config = dict(
    encoder_arch='gmlp',
    n_mels=64,
    input='log_mel',
    decoder_head_dim=64,
    decoder_fused_qkv=False,
    decoder_positions='learned',
    decoder_cross_attention_every=1,
    nesterov=True,
    max_steps=15100,
    epochs=49.5,
    lr_schedule='cosine',
)
Rows from block 2 of the text decoder of a small audio captioner, named by matrix and row number. Rows with one number belong to one neuron. Each number is 200 + 30 x the weight over its row's rms, rounded and kept within 0 to 999. All counts start at 0.
After each neuron's rows are labels from the 100 texts, of 14976, where the neuron reaches its highest value: "tokens" is the input token at the peak. Only what is clearly more common there than usual is listed. The data: synthetic speech, music and everyday sounds put through simulated rooms and audio effects.
# fc1: MLP up (decoder.blocks.2.mlp.fc1.weight, 512x256), inputs 0-63
# fc2: MLP down (decoder.blocks.2.mlp.fc2.weight, 256x512, transposed), outputs 0-63

fc1.432,229,194,193,254,161,222,215,194,175,198,223,220,151,234,180,187,183,211,173,233,225,178,156,176,182,203,202,229,150,233,194,260,206,161,156,199,184,192,156,234,234,170,184,178,213,206,230,245,239,239,187,190,142,199,184,178,221,177,197,163,204,234,240,206
fc2.432,214,199,184,168,205,182,158,221,193,234,186,231,184,219,182,133,227,205,200,221,210,195,231,204,165,238,240,252,173,156,224,231,119,181,204,207,168,163,249,195,239,202,183,179,233,268,209,179,237,154,219,161,175,174,208,172,199,205,220,183,169,239,220,172
tokens: "s"; "<end>"; "dry"; "speech"

fc1.36,248,245,193,235,266,202,175,234,201,251,195,164,205,226,197,164,198,209,219,150,233,208,175,210,225,221,232,163,187,199,209,247,155,191,211,207,160,206,191,181,173,150,225,190,193,242,136,171,195,174,136,239,171,159,215,266,257,247,196,225,222,229,184,177
fc2.36,198,177,254,239,205,178,129,227,174,170,229,204,228,195,221,203,228,200,188,198,177,188,177,175,179,214,155,198,200,237,192,142,162,192,190,202,193,148,223,225,191,276,233,224,229,167,188,186,265,191,198,171,212,174,169,170,181,130,181,224,213,147,217,171
tokens: ","; "drums"

fc1.93,201,230,232,182,198,188,141,229,241,154,159,210,149,216,184,159,179,244,236,225,193,182,197,195,241,193,227,226,180,157,194,155,207,220,190,179,219,191,196,205,228,212,229,95,229,188,187,238,200,169,199,191,206,218,170,237,206,218,183,231,261,216,214,226
fc2.93,244,178,208,174,149,188,196,204,226,196,224,165,295,171,200,183,197,203,165,155,158,216,238,201,219,235,131,230,178,201,248,208,219,194,209,226,182,199,200,187,194,248,189,243,149,228,226,181,228,212,195,201,223,223,199,243,175,237,176,194,198,180,239,209
tokens: "drums"; "<end>"; "reverberation"

fc1.510,168,204,217,201,212,169,127,219,266,236,165,206,200,187,236,194,190,200,145,212,242,209,194,239,197,247,225,196,225,212,219,172,181,217,245,204,217,221,158,199,235,169,196,174,289,134,174,203,225,201,233,238,162,210,193,207,210,155,210,173,231,216,140,206
fc2.510,191,238,212,170,233,248,206,179,200,230,194,203,201,179,199,200,179,215,185,224,171,245,165,187,211,241,183,190,172,208,175,205,250,243,169,200,163,220,202,196,207,200,221,205,178,179,207,267,190,224,211,224,229,166,256,196,178,239,211,199,165,246,217,167
tokens: "reverberation"; "."; "band"; "far"

fc1.316,187,182,154,179,176,196,175,229,179,243,228,175,172,198,147,180,195,167,233,218,181,218,268,197,207,159,242,272,213,207,215,147,214,204,235,175,217,189,176,240,226,232,174,171,177,210,244,150,138,202,199,195,190,217,214,169,169,194,242,197,215,225,226,215
fc2.316,229,187,202,196,211,225,189,213,208,220,194,216,209,239,203,142,174,180,186,211,183,187,181,190,226,234,199,184,180,213,193,220,194,236,241,240,212,174,168,157,179,212,169,190,178,185,205,228,208,254,201,198,199,177,222,210,186,160,151,205,238,213,202,201
tokens: "to"

fc1.113,158,180,237,199,213,187,153,167,205,208,217,206,185,217,203,197,251,235,215,191,223,218,261,187,204,160,220,161,169,220,190,196,229,170,172,254,191,167,192,231,207,181,232,244,150,171,214,227,225,203,217,158,198,161,174,234,187,200,205,195,219,275,122,229
fc2.113,206,196,186,211,222,212,182,231,224,228,225,182,201,179,201,226,172,175,164,183,177,205,210,177,223,227,187,188,181,272,188,245,248,239,176,196,161,202,218,226,213,207,192,153,172,198,226,194,184,207,163,205,160,168,228,209,221,169,195,183,155,224,213,111
tokens: "s"; "band"

fc1.34,170,233,190,198,188,270,261,198,228,180,254,214,167,236,222,208,160,181,148,222,191,175,204,147,253,193,193,209,161,246,211,205,210,258,184,179,172,190,197,199,210,232,197,180,205,218,201,187,204,199,164,168,113,154,142,238,221,114,165,188,186,184,212,193
fc2.34,169,187,199,192,182,223,205,203,167,194,194,200,173,174,192,199,232,217,196,194,159,223,228,200,118,243,236,193,183,222,159,152,198,198,194,224,227,210,158,149,224,193,191,223,194,197,185,220,240,205,182,281,191,176,231,178,201,230,237,205,186,187,177,223
tokens: "reverberation"; "<end>"; "s"; "everyday"

fc1.394,236,247,184,242,204,183,225,169,249,200,231,214,205,226,176,242,221,188,234,182,192,207,187,189,195,137,262,246,168,221,251,241,194,215,248,156,202,190,203,220,221,196,201,163,190,223,235,219,212,174,234,199,138,235,201,214,240,165,214,176,203,193,161,187
fc2.394,219,191,219,168,198,231,197,190,207,161,197,174,263,211,211,240,196,271,181,214,193,180,227,226,175,167,182,185,196,206,214,179,208,176,144,182,230,183,225,254,181,209,129,230,246,196,138,193,194,202,201,205,218,160,221,225,196,196,162,241,162,212,212,248
tokens: "reverberation"

fc1.358,188,198,228,248,169,178,141,185,217,169,136,237,199,179,239,227,238,179,205,165,183,245,233,211,210,240,183,153,179,224,246,235,149,170,185,224,211,170,166,167,180,170,166,162,173,223,226,163,186,164,230,199,201,179,202,172,193,219,150,246,219,228,225,207
fc2.358,175,162,178,158,246,206,250,241,201,209,189,205,191,211,215,219,170,240,136,186,214,202,207,173,191,150,175,200,155,199,216,217,190,232,219,150,192,235,169,197,163,275,243,178,252,206,200,204,188,205,237,177,249,226,214,190,201,208,197,190,244,210,198,239
tokens: "."; "to"

fc1.234,149,219,170,120,190,238,263,178,239,239,241,210,249,202,174,232,241,201,223,195,169,181,214,186,166,205,226,228,196,166,198,203,181,162,208,198,232,187,192,166,235,173,197,191,150,245,188,251,239,195,231,223,192,225,210,179,150,202,235,206,201,186,207,186
fc2.234,213,236,193,234,238,222,210,189,169,253,212,209,205,190,188,194,138,181,238,165,160,223,171,230,175,165,222,249,221,190,239,191,111,211,222,234,241,169,218,216,170,229,210,200,230,194,204,269,153,227,216,212,206,174,213,220,199,212,182,201,209,208,193,208
tokens: "reverberation"

fc1.108,172,162,218,239,176,184,208,160,231,198,209,214,216,232,219,186,226,228,165,226,177,259,188,175,263,230,212,180,287,232,219,201,177,208,261,248,218,223,225,196,193,205,272,195,264,200,178,205,242,172,205,180,206,241,227,166,155,236,207,187,207,218,204,208
fc2.108,231,255,168,228,183,223,154,224,218,180,211,179,249,212,183,272,177,205,207,225,227,159,191,160,183,217,206,204,188,183,244,146,190,188,210,192,150,191,230,220,184,170,177,140,180,199,191,195,255,205,154,204,245,185,163,248,222,229,215,225,174,180,160,234
tokens: "dry"

fc1.502,245,192,178,241,185,229,203,212,238,197,219,193,194,131,202,218,205,184,186,225,215,229,221,186,165,191,200,158,222,265,215,172,178,167,191,160,206,222,187,257,262,205,247,194,174,190,217,187,237,245,170,173,204,177,224,219,201,188,243,194,199,200,234,163
fc2.502,243,153,192,168,223,145,176,175,204,164,173,226,231,182,213,157,176,224,223,218,246,168,213,223,149,201,170,235,217,189,221,161,135,207,219,210,180,171,259,210,159,221,171,205,202,184,233,213,187,204,212,269,210,218,193,165,181,270,252,172,229,206,238,266
tokens: "reduction"; "s"

fc1.43,217,174,216,182,222,179,201,218,179,191,266,223,203,155,182,252,257,192,219,199,214,247,185,174,183,173,257,193,209,257,251,162,253,181,228,206,155,187,199,198,197,195,152,211,185,207,209,174,235,197,170,200,213,196,204,215,212,180,195,252,118,166,200,229
fc2.43,176,225,240,211,195,166,154,193,143,240,189,197,151,224,182,208,182,226,218,173,191,177,202,215,189,232,203,124,199,158,237,255,180,156,168,204,209,265,202,223,218,189,228,135,180,206,131,200,151,197,180,211,247,213,212,166,184,202,231,227,261,232,199,175
tokens: "reduction"; "s"; "<end>"; "band"

fc1.275,274,214,214,216,177,149,249,199,222,201,218,201,270,230,270,202,226,196,191,225,125,227,228,166,217,202,183,220,182,186,201,215,191,170,192,232,163,216,271,194,172,148,183,193,147,234,191,138,229,151,255,176,198,220,176,170,219,216,257,164,170,213,199,249
fc2.275,208,239,240,211,207,173,269,207,164,167,180,228,125,220,168,151,155,187,185,189,184,183,223,206,164,148,218,213,134,153,236,192,209,131,285,212,195,188,191,201,165,185,194,188,206,200,178,186,180,159,209,164,217,194,215,200,223,233,155,203,221,182,163,233
tokens: "dry"; "s"

fc1.336,181,170,213,149,181,190,172,173,227,192,211,209,163,202,131,279,197,205,229,230,177,191,252,232,238,185,169,200,185,182,238,203,209,184,200,242,168,153,169,189,171,206,222,186,202,196,244,207,181,257,218,180,217,190,181,185,223,174,223,182,195,203,186,227
fc2.336,194,182,218,156,196,260,257,162,192,223,183,179,232,192,208,258,216,227,150,189,202,210,178,184,206,183,263,209,186,172,178,192,186,238,208,148,241,207,187,175,249,199,219,139,197,207,184,248,191,156,221,157,198,181,250,220,220,177,156,225,169,235,206,185
tokens: ","

fc1.495,269,204,206,207,189,144,233,158,221,191,186,214,161,202,166,232,236,135,274,193,225,226,178,285,260,199,214,212,189,251,194,158,222,234,162,224,162,192,201,200,223,173,230,174,146,149,190,156,223,168,154,167,139,163,201,180,214,251,178,208,164,205,245,222
fc2.495,191,214,257,245,153,230,181,150,207,209,199,212,221,222,187,215,245,211,235,156,215,223,162,206,170,294,224,259,205,191,153,223,186,194,215,214,209,194,220,178,214,234,202,219,154,167,127,204,190,227,165,245,231,177,231,206,158,189,207,180,220,167,132,170
tokens: ","

fc1.223,195,242,185,227,200,163,164,225,170,265,227,244,223,232,211,212,202,182,237,200,192,204,163,177,184,164,208,173,202,246,150,218,173,189,164,222,175,219,174,211,209,175,203,160,180,198,174,188,225,168,183,219,204,226,225,209,181,159,231,176,247,164,200,208
fc2.223,138,196,157,220,185,276,229,213,204,226,209,194,190,260,210,205,179,180,175,188,84,184,224,234,190,185,209,207,161,197,223,178,183,212,189,198,144,150,145,163,194,179,217,254,219,242,199,182,195,210,177,164,156,182,219,177,194,219,191,252,198,162,185,180
tokens: "dry"; "drums"; "band"

fc1.44,236,238,228,222,168,199,201,220,258,234,194,134,152,237,172,230,211,188,179,215,206,171,215,228,195,229,184,220,187,223,176,233,176,204,207,177,134,218,212,184,186,183,239,190,157,205,174,216,261,211,207,209,199,189,161,189,151,215,176,253,228,186,246,194
fc2.44,199,132,164,215,224,202,210,234,241,173,225,203,233,189,155,154,177,241,218,223,207,175,202,227,239,186,229,170,164,227,193,145,226,196,200,215,211,229,189,177,179,184,199,190,175,201,173,212,201,210,249,235,222,194,187,226,210,175,158,166,166,215,186,177
tokens: "<end>"; "speech"

fc1.310,158,145,286,259,173,288,201,193,226,149,191,203,222,210,214,216,259,205,208,156,214,205,188,243,204,156,172,210,209,212,148,212,228,200,206,244,181,236,227,219,222,232,209,238,199,182,220,255,212,176,196,209,224,156,219,133,220,211,234,124,189,201,171,185
fc2.310,157,209,190,174,215,154,156,179,217,188,207,177,209,197,191,167,211,180,205,173,178,222,180,202,184,230,249,163,187,192,179,253,197,183,178,202,238,182,201,241,161,210,194,208,185,180,237,221,160,190,197,150,175,184,200,235,176,212,159,203,168,191,190,208
tokens: "band"; "reduction"; "s"; "tremolo"

fc1.123,227,179,203,176,204,190,187,135,214,188,205,180,193,189,208,176,251,192,229,187,182,249,234,163,230,182,231,243,197,190,209,196,211,195,201,207,192,212,268,223,154,245,215,180,291,148,241,164,175,216,237,238,181,234,208,168,206,203,146,143,214,201,192,200
fc2.123,256,184,197,188,194,171,227,233,164,210,192,245,245,191,192,224,208,191,176,187,241,149,175,197,183,220,224,218,115,179,158,227,216,221,192,204,194,219,198,180,210,169,209,134,185,195,258,248,174,242,213,186,195,198,184,179,240,238,210,204,163,193,200,178
tokens: ","; "<end>"; "drums"

fc1.481,232,164,193,264,159,178,174,226,188,205,154,173,241,188,264,200,184,246,194,159,213,226,212,209,176,214,177,215,200,205,232,194,166,202,228,177,197,194,165,208,181,176,153,140,194,239,198,172,228,174,218,181,169,199,228,219,194,179,226,239,237,239,258,169
fc2.481,185,223,180,188,155,203,199,235,242,148,231,214,155,193,188,255,208,237,186,226,226,239,222,219,190,201,229,183,205,176,165,223,195,217,248,179,221,217,251,159,191,239,205,182,256,216,227,215,197,240,165,275,212,190,130,192,210,182,170,110,213,169,192,258
tokens: "dropouts"; "modulation"; "s"

fc1.265,260,217,201,232,235,260,256,179,216,208,188,202,150,246,222,242,224,239,185,183,221,240,235,165,130,228,191,199,239,183,166,236,195,162,234,248,192,199,243,212,206,195,206,155,196,213,220,192,248,181,154,161,170,164,219,198,208,244,217,170,185,156,176,197
fc2.265,226,201,198,187,192,119,207,207,200,208,199,204,214,195,209,223,219,219,224,206,213,186,197,247,171,165,239,212,220,175,241,214,222,204,198,213,218,208,225,185,145,177,139,226,214,221,217,186,213,159,222,233,213,207,220,202,199,220,246,169,239,161,187,264
tokens: "dry"; "s"; "echo"

fc1.300,267,207,175,172,202,174,209,209,209,183,206,187,175,165,196,179,194,205,183,246,277,241,250,194,195,257,175,222,206,237,182,202,167,230,169,241,161,205,148,184,187,179,200,190,181,204,281,233,206,249,209,211,210,205,200,171,184,138,182,166,201,181,194,176
fc2.300,215,188,205,203,163,167,266,212,246,128,185,191,229,226,155,220,212,189,191,198,181,205,195,279,190,265,207,214,159,208,135,194,203,158,222,215,210,236,212,203,234,261,216,247,204,196,200,213,215,201,134,203,219,182,232,206,180,203,230,189,201,214,204,228
tokens: ","

fc1.129,256,217,245,280,183,194,185,166,226,209,183,193,148,176,175,205,238,212,160,196,171,246,164,238,174,210,242,143,211,199,213,231,155,193,188,213,190,247,183,185,195,209,185,201,221,133,190,195,205,235,214,224,216,211,182,212,195,187,192,216,231,184,205,185
fc2.129,195,197,179,165,173,222,208,191,187,169,163,167,168,186,194,228,221,154,190,145,215,226,178,212,271,173,214,159,187,185,160,190,181,160,211,151,212,268,178,201,170,202,235,183,212,183,138,221,219,158,232,239,234,237,181,228,174,253,194,244,236,165,193,171
tokens: "dry"; "s"

fc1.146,249,183,217,179,218,182,181,201,192,187,193,227,166,176,205,210,269,185,191,203,246,245,203,221,183,128,259,233,213,181,210,204,209,202,245,159,225,158,181,217,217,195,225,226,211,219,187,183,217,196,181,148,200,194,164,200,214,149,212,238,195,205,247,218
fc2.146,164,254,147,235,211,180,256,208,215,128,203,178,187,193,129,209,252,212,210,204,239,175,198,228,244,186,175,239,206,188,110,200,166,209,187,201,258,251,162,263,239,231,253,249,195,259,153,204,182,229,155,194,148,239,214,194,192,211,180,176,175,199,219,191
tokens: "<end>"; "band"

fc1.278,207,166,193,196,217,192,188,200,168,169,242,194,206,199,245,178,155,235,220,203,241,202,225,183,189,216,159,170,183,177,187,171,196,215,192,212,175,190,160,211,192,215,196,142,193,205,194,168,196,237,213,190,122,176,199,204,180,171,206,238,287,159,180,172
fc2.278,207,214,163,215,263,190,252,203,181,165,228,244,174,171,202,206,184,233,234,148,181,206,198,188,222,179,224,216,187,161,179,197,180,187,245,196,204,147,277,181,232,188,216,163,199,224,232,164,129,209,164,236,282,221,211,209,187,222,197,189,219,149,206,202
tokens: "dropouts"

fc1.326,208,218,205,193,179,190,188,144,201,198,223,182,181,200,202,184,180,205,113,210,169,205,219,220,192,155,237,211,217,217,204,117,182,181,184,243,190,184,229,231,246,194,131,173,204,206,222,176,220,196,208,229,160,161,191,143,229,208,216,190,184,165,175,196
fc2.326,207,187,215,189,203,175,195,185,235,159,153,131,210,193,184,167,257,173,172,155,152,252,193,246,166,196,233,211,213,210,178,236,203,227,200,218,256,189,226,215,155,201,200,183,194,208,233,221,217,171,198,195,167,179,202,231,172,213,191,194,229,222,179,215
tokens: ","; "distortion"; "tremolo"

fc1.190,229,172,240,218,201,175,210,207,223,240,217,192,161,157,196,230,243,215,196,170,212,143,191,181,254,184,231,183,181,223,160,184,190,200,195,219,184,232,202,204,181,160,230,204,156,141,198,127,217,192,194,223,165,236,229,199,266,249,170,224,214,167,215,191
fc2.190,191,237,203,170,220,153,127,237,181,193,201,222,197,202,192,216,199,221,251,176,180,160,217,159,180,188,217,212,235,194,197,195,206,203,151,214,199,177,213,168,188,255,191,200,206,224,203,205,175,208,201,236,165,228,170,172,156,187,197,231,187,171,154,166
tokens: "s"; "tremolo"; "distortion"

fc1.28,197,188,195,138,171,138,198,229,207,214,230,165,207,279,206,223,211,203,226,251,203,205,235,136,209,177,203,191,202,188,185,209,214,211,215,177,232,236,201,134,197,174,215,233,183,150,195,230,194,173,199,182,177,163,153,222,233,189,215,189,199,181,226,209
fc2.28,244,219,214,227,228,248,178,194,225,211,229,239,199,206,183,193,141,244,223,146,154,189,228,166,229,246,127,188,153,214,204,234,221,190,201,156,194,186,186,226,227,200,212,234,159,223,160,153,189,195,184,197,239,255,246,152,237,245,220,230,234,232,201,201
tokens: "dropouts"; "tremolo"; "wah"; "band"

fc1.40,119,173,211,233,168,148,200,218,236,226,206,184,211,232,181,254,220,207,215,202,207,182,224,194,193,240,235,226,212,138,196,197,206,169,168,200,190,230,210,206,245,191,230,216,184,206,174,180,193,214,203,200,226,130,198,227,213,275,183,203,162,178,177,180
fc2.40,181,165,145,136,225,133,203,184,139,223,132,163,209,172,189,232,222,200,218,193,170,184,182,253,226,198,181,187,176,182,248,210,241,196,210,177,226,126,238,214,214,203,187,247,246,222,151,169,175,221,194,213,182,144,154,171,174,199,212,224,180,218,180,174
tokens: "."; "<end>"; "reduction"

fc1.464,191,179,250,213,197,169,203,156,214,184,169,180,215,198,186,213,217,171,188,173,219,200,263,186,178,255,238,183,211,214,251,231,192,166,217,200,175,212,228,256,248,166,202,188,198,185,180,217,190,211,242,196,200,222,243,169,232,157,179,243,166,142,191,212
fc2.464,177,251,171,198,142,226,164,205,279,185,193,195,187,170,119,204,180,245,229,202,195,151,198,214,237,205,182,219,181,194,222,160,164,211,181,251,211,244,219,152,207,234,205,238,172,187,227,206,190,229,171,218,171,204,221,156,211,178,212,188,208,199,157,230
tokens: "s"; "reverberation"

fc1.95,235,200,212,206,190,246,194,206,157,167,201,188,205,156,215,225,244,231,212,219,205,171,197,160,159,201,164,232,163,208,236,164,231,157,181,214,178,190,193,205,277,202,165,215,213,224,199,183,166,207,217,159,199,155,220,176,237,182,232,162,250,153,275,227
fc2.95,201,170,176,215,193,205,172,234,153,233,193,215,202,161,210,209,161,217,167,200,212,189,225,230,179,118,223,203,207,155,203,210,221,239,211,255,215,191,205,170,209,159,207,241,206,179,136,182,230,167,178,191,234,192,232,226,223,231,209,243,227,188,194,197
tokens: "reduction"; "<end>"; "s"; "echo"

fc1.92,254,174,204,225,158,183,174,189,165,210,257,204,231,184,164,213,207,227,246,197,205,226,241,131,205,213,122,121,218,191,146,227,192,207,196,213,211,245,212,182,151,218,167,159,183,164,212,210,185,182,231,177,172,211,193,166,197,157,202,178,184,218,229,201
fc2.92,204,221,237,202,205,236,192,229,174,145,218,282,203,213,253,199,210,188,149,178,234,214,182,231,158,189,175,226,139,121,202,173,121,228,172,217,187,217,232,189,242,162,213,174,183,169,207,172,183,155,255,189,216,199,184,174,241,186,213,135,197,181,165,176
tokens: "reverberation"

fc1.415,246,213,210,134,216,232,138,217,208,155,226,209,160,224,260,209,260,159,124,210,164,215,182,201,216,190,195,160,253,200,240,185,253,178,203,201,226,188,198,217,193,183,208,195,235,117,159,209,172,204,140,213,236,205,185,181,192,203,227,260,186,216,176,196
fc2.415,230,193,178,188,207,208,232,223,185,216,229,234,239,208,194,193,218,229,214,226,167,225,183,179,264,211,200,201,195,207,218,211,225,192,231,217,233,215,189,217,127,250,237,129,194,162,144,202,150,238,252,215,166,156,178,171,208,244,173,174,201,184,169,186
tokens: "."; "band"

fc1.454,268,251,247,160,211,180,167,227,215,227,220,212,235,208,223,181,190,220,228,181,176,225,204,201,212,156,192,234,230,184,210,211,275,252,190,170,163,187,190,184,188,163,205,196,148,205,183,207,149,187,192,159,208,177,257,225,221,192,187,156,150,165,195,215
fc2.454,201,203,151,177,141,188,174,188,239,192,228,190,224,213,190,227,170,209,182,235,246,192,184,230,195,151,171,198,182,184,183,238,203,171,201,168,206,176,198,194,189,187,170,249,199,213,167,156,203,195,208,229,238,205,163,223,273,198,207,192,188,181,172,217
tokens: "band"; "far"; "near"; "drums"

fc1.103,165,279,246,222,218,173,218,245,243,189,216,160,237,259,221,195,165,219,178,199,144,237,236,215,185,212,203,187,225,168,186,152,212,176,175,271,232,151,254,193,201,218,229,205,145,191,231,166,241,150,213,219,242,204,204,189,277,244,209,152,244,186,187,183
fc2.103,172,173,223,155,167,224,217,188,176,202,198,144,163,205,207,193,174,169,234,153,178,216,187,212,207,123,246,188,146,221,215,117,161,241,222,206,175,207,186,187,162,261,198,211,235,206,219,162,205,203,202,173,221,220,204,214,191,168,174,173,203,222,195,219
tokens: "."; "reverberation"; "<end>"

fc1.168,170,193,225,177,245,175,182,229,211,206,241,216,183,210,172,164,211,235,175,178,240,185,225,232,195,202,131,189,215,181,170,231,217,203,235,190,183,227,231,236,216,170,246,210,174,218,192,200,245,189,207,250,208,146,203,170,199,264,184,176,204,202,180,211
fc2.168,132,213,192,162,175,186,193,184,181,195,222,173,224,222,197,159,268,184,229,144,210,179,219,128,210,211,195,163,244,245,173,265,246,186,186,190,187,234,180,131,220,176,229,152,162,181,189,205,219,226,262,187,179,189,209,200,241,181,161,237,209,181,198,219
tokens: "dry"; "s"

fc1.322,240,235,234,247,228,183,183,198,225,144,212,206,241,197,207,226,190,215,143,170,161,149,165,179,147,258,237,142,202,224,239,219,202,212,166,223,126,243,158,227,208,237,244,187,167,153,199,226,194,207,207,234,216,200,263,237,177,167,166,162,220,185,200,179
fc2.322,218,194,225,190,215,247,213,273,233,193,228,206,245,195,174,170,188,185,181,227,196,132,203,153,171,251,170,175,182,224,230,200,149,261,240,206,214,199,244,208,161,173,237,184,208,188,194,283,197,234,212,186,220,183,210,220,191,207,244,242,186,164,191,214
tokens: "drums"

fc1.392,237,227,181,199,197,129,183,230,177,164,167,278,167,205,246,263,206,228,208,145,226,144,229,201,174,217,140,200,158,262,212,163,195,172,192,203,165,163,285,185,242,220,240,218,163,223,218,253,240,199,207,152,192,191,200,205,177,214,184,228,195,204,229,181
fc2.392,213,200,210,166,148,213,195,201,203,196,151,224,204,163,246,280,176,169,220,171,248,204,192,207,163,189,184,270,199,252,229,180,196,240,188,216,226,221,193,234,210,188,180,235,189,187,171,173,181,176,190,165,180,195,155,199,211,203,139,205,187,236,158,199
tokens: ","

fc1.457,206,201,201,212,218,193,242,189,271,168,201,211,232,244,144,194,258,248,203,232,228,186,192,203,231,202,178,241,199,225,218,219,210,163,159,205,204,222,238,218,230,198,261,180,197,177,165,222,144,143,192,161,118,222,239,249,190,226,216,182,211,183,194,208
fc2.457,196,242,197,214,153,209,256,220,126,237,140,237,139,201,227,183,188,192,174,208,185,212,210,193,185,174,191,195,201,150,189,194,194,197,186,188,196,165,202,170,225,183,210,159,243,243,167,177,235,257,249,172,214,130,175,240,196,160,182,226,141,256,258,177
tokens: "reduction"; "s"; "distortion"; "<end>"

fc1.433,173,196,207,234,224,172,128,217,210,179,123,187,151,185,177,190,207,184,204,182,170,224,253,186,190,223,174,195,188,186,176,223,187,226,258,255,219,198,135,203,206,198,190,233,261,183,206,236,175,208,198,167,223,206,172,170,219,210,195,201,162,219,254,207
fc2.433,138,204,202,180,172,202,188,246,179,216,222,226,163,157,233,250,225,183,235,205,184,220,257,199,219,217,245,212,154,193,206,181,219,256,197,214,239,229,210,199,136,225,230,166,210,190,185,224,235,151,204,219,213,164,199,169,203,116,216,210,234,185,203,253
tokens: "."; "reverberation"

fc1.204,181,222,136,190,240,173,185,240,203,183,178,183,149,212,154,180,203,228,200,111,205,204,213,195,201,192,216,191,181,177,206,183,183,215,232,172,193,143,220,213,208,191,242,207,205,223,223,163,248,163,256,153,152,210,187,197,183,243,259,171,220,197,188,159
fc2.204,227,208,222,224,203,216,180,228,140,231,228,216,215,205,184,227,222,221,172,180,205,167,244,217,178,183,259,171,194,183,197,216,255,160,188,168,145,216,204,215,221,200,171,237,174,169,171,161,164,227,199,192,234,243,218,219,161,217,151,231,206,183,215,195
tokens: "reverberation"; "far"; "s"

fc1.80,239,192,236,220,178,231,265,182,176,229,178,181,175,169,239,232,226,208,177,194,201,189,268,171,204,246,207,208,202,210,225,167,200,240,224,243,197,176,224,204,207,209,195,205,215,204,164,218,213,139,194,179,167,175,230,182,207,239,201,163,179,155,212,230
fc2.80,212,160,193,219,222,160,166,184,176,196,199,218,208,226,201,222,245,217,182,200,226,150,212,226,198,191,235,191,222,169,172,247,152,178,213,221,220,217,213,155,198,184,101,214,191,185,215,237,244,145,197,176,251,193,206,200,166,200,244,176,243,144,197,190
tokens: "dry"; "s"; "distortion"

fc1.216,198,209,229,215,221,206,190,160,166,201,247,182,179,247,180,257,197,237,201,215,245,221,228,165,120,203,149,192,224,231,227,191,140,244,220,146,186,183,206,156,265,217,197,226,204,152,206,245,239,184,139,260,146,191,200,189,196,241,205,203,220,210,255,220
fc2.216,241,185,176,168,158,198,189,163,215,208,197,181,197,203,212,188,170,224,170,240,183,223,216,204,172,222,224,245,168,195,218,181,177,183,177,184,176,179,144,179,176,183,210,190,192,233,195,247,172,161,249,182,232,182,132,232,190,194,172,206,214,219,172,274
tokens: "to"; "bit"

fc1.214,218,229,156,301,191,231,220,195,204,232,198,185,223,165,225,196,197,232,240,170,158,221,209,154,184,217,211,241,223,262,170,151,182,156,145,285,215,148,219,170,187,169,242,216,187,218,203,188,209,220,190,195,173,180,210,185,220,180,239,200,181,204,181,228
fc2.214,207,255,190,221,140,196,159,218,224,229,184,214,259,185,217,134,213,198,143,209,276,246,187,225,123,174,183,225,158,228,201,214,208,202,173,169,225,207,181,169,175,234,222,185,235,230,188,202,168,133,189,197,192,233,140,273,195,196,179,239,244,215,179,214
tokens: "."; "reverberation"

fc1.132,212,262,194,200,166,200,220,183,195,206,255,185,236,245,192,207,212,206,197,199,221,249,170,222,182,222,209,204,159,169,211,204,168,141,198,228,182,252,204,168,235,173,267,187,168,213,185,237,182,206,191,205,192,233,197,201,261,154,239,231,192,181,192,197
fc2.132,205,176,187,230,234,202,253,204,225,214,214,167,176,101,208,252,264,173,178,163,214,252,209,172,166,219,172,196,171,199,146,201,220,189,210,208,198,184,125,203,237,177,186,182,168,186,189,197,190,143,227,181,185,209,194,215,175,235,230,177,245,190,228,202
tokens: "."